python train.py --train_examples=395000 --crop_scale_min=1 --method="simmim" --mask_ratio=0.6 --norm="batchnorm" --stem="single" --optimizer="soap" --learning_rate=0.0036 --adamw_lr_other_params=0.0018 --epochs=3.4 --lr_schedule="wsd"
Rows from block 2 of a small masked image model, named by matrix and row number. Each number is 500 + 25 x the weight over its row's rms, rounded and kept within 0 to 999. All counts start at 0. Numbers have three digits each.
After each channel's rows are labels from the 100 images, of 14976, where the channel reaches its highest value: "colour at peak" is the nearest of a few named colours to the mean colour under the peak. Only what is clearly more common there than usual is listed. The data: pixel-art sprites of 400 made-up characters on tiled backdrops.
# conv: pointwise conv (model.blocks.2.conv.weight, 64x64x1x1), inputs 0-63

conv.44:555475517527522482515496477513497472505516490546528469480511502467506501520484518499541505516501530526462501475473461416505533462452484476514459503493499504514496480470482514494489485497517527
colour at peak: white

conv.63:504464481459498492520462486495489517506541461497477490513503539517470476488508504488493485560514454546483496493467483532486438510495496557519497485500473496448498482530495505519519503496519540
colour at peak: white

conv.48:541461502520517541477520494540468484506532470511515524507487536488509447504452480511469477502475474496457491497545505481506576449497509531480494500517495477496518509499502497513516480518498529
colour at peak: white

conv.34:541506513488516543532453529463476500523522508499484476493533511493510491497479503518488460499517468501538501528482481503462528511537484475507485507450511494486493498558514449528491540479503449
colour at peak: white

conv.27:514502496526475445502469513520504454502503500529493544454514491462472484485504486480463551510498484497468463497470477511553505515492483496493500474498512550497476470468505545497523547522516494
colour at peak: black

conv.49:501481505543480495502465524524506491503489541516504489495499497482522477526517488507504565492505496484457499505455506500510535494611513528534493518510539473489509486462513514514521484495507493
colour at peak: black

conv.62:522502531474475544526496540506520497487505514486479498538517546500502480507480501515502571484540461529476499503488498454476504516529502521459478473501462443508512522525500522529524514481488474
colour at peak: white

conv.60:516489463513520512472519475518538505496521502481452518524504561511472505470484501519486479514466479500491512477456489518521571499500514556493479488504472511483479509459510476468502446509507526
colour at peak: white

conv.41:445514502508503467492515567515499483447484519496505538495508496482534481484591480493493472486527541533530529472481510520487514502518506482483458520479511477483503501498492507491475527499513490
colour at peak: black

conv.54:450490487474525514537496513484569474441514473510459502540485504498495514466484496499478477529544515473521467504492510504490521466512487494515519494508474493468514517483500515499567521520501537
colour at peak: white; yellow

conv.8:494494479503523475526508463497517491515515497524521484503497499487518484504494557560523534519528558516505559476496464540474490493488535487468476476502542503458528539466485497506483515482486511
colour at peak: white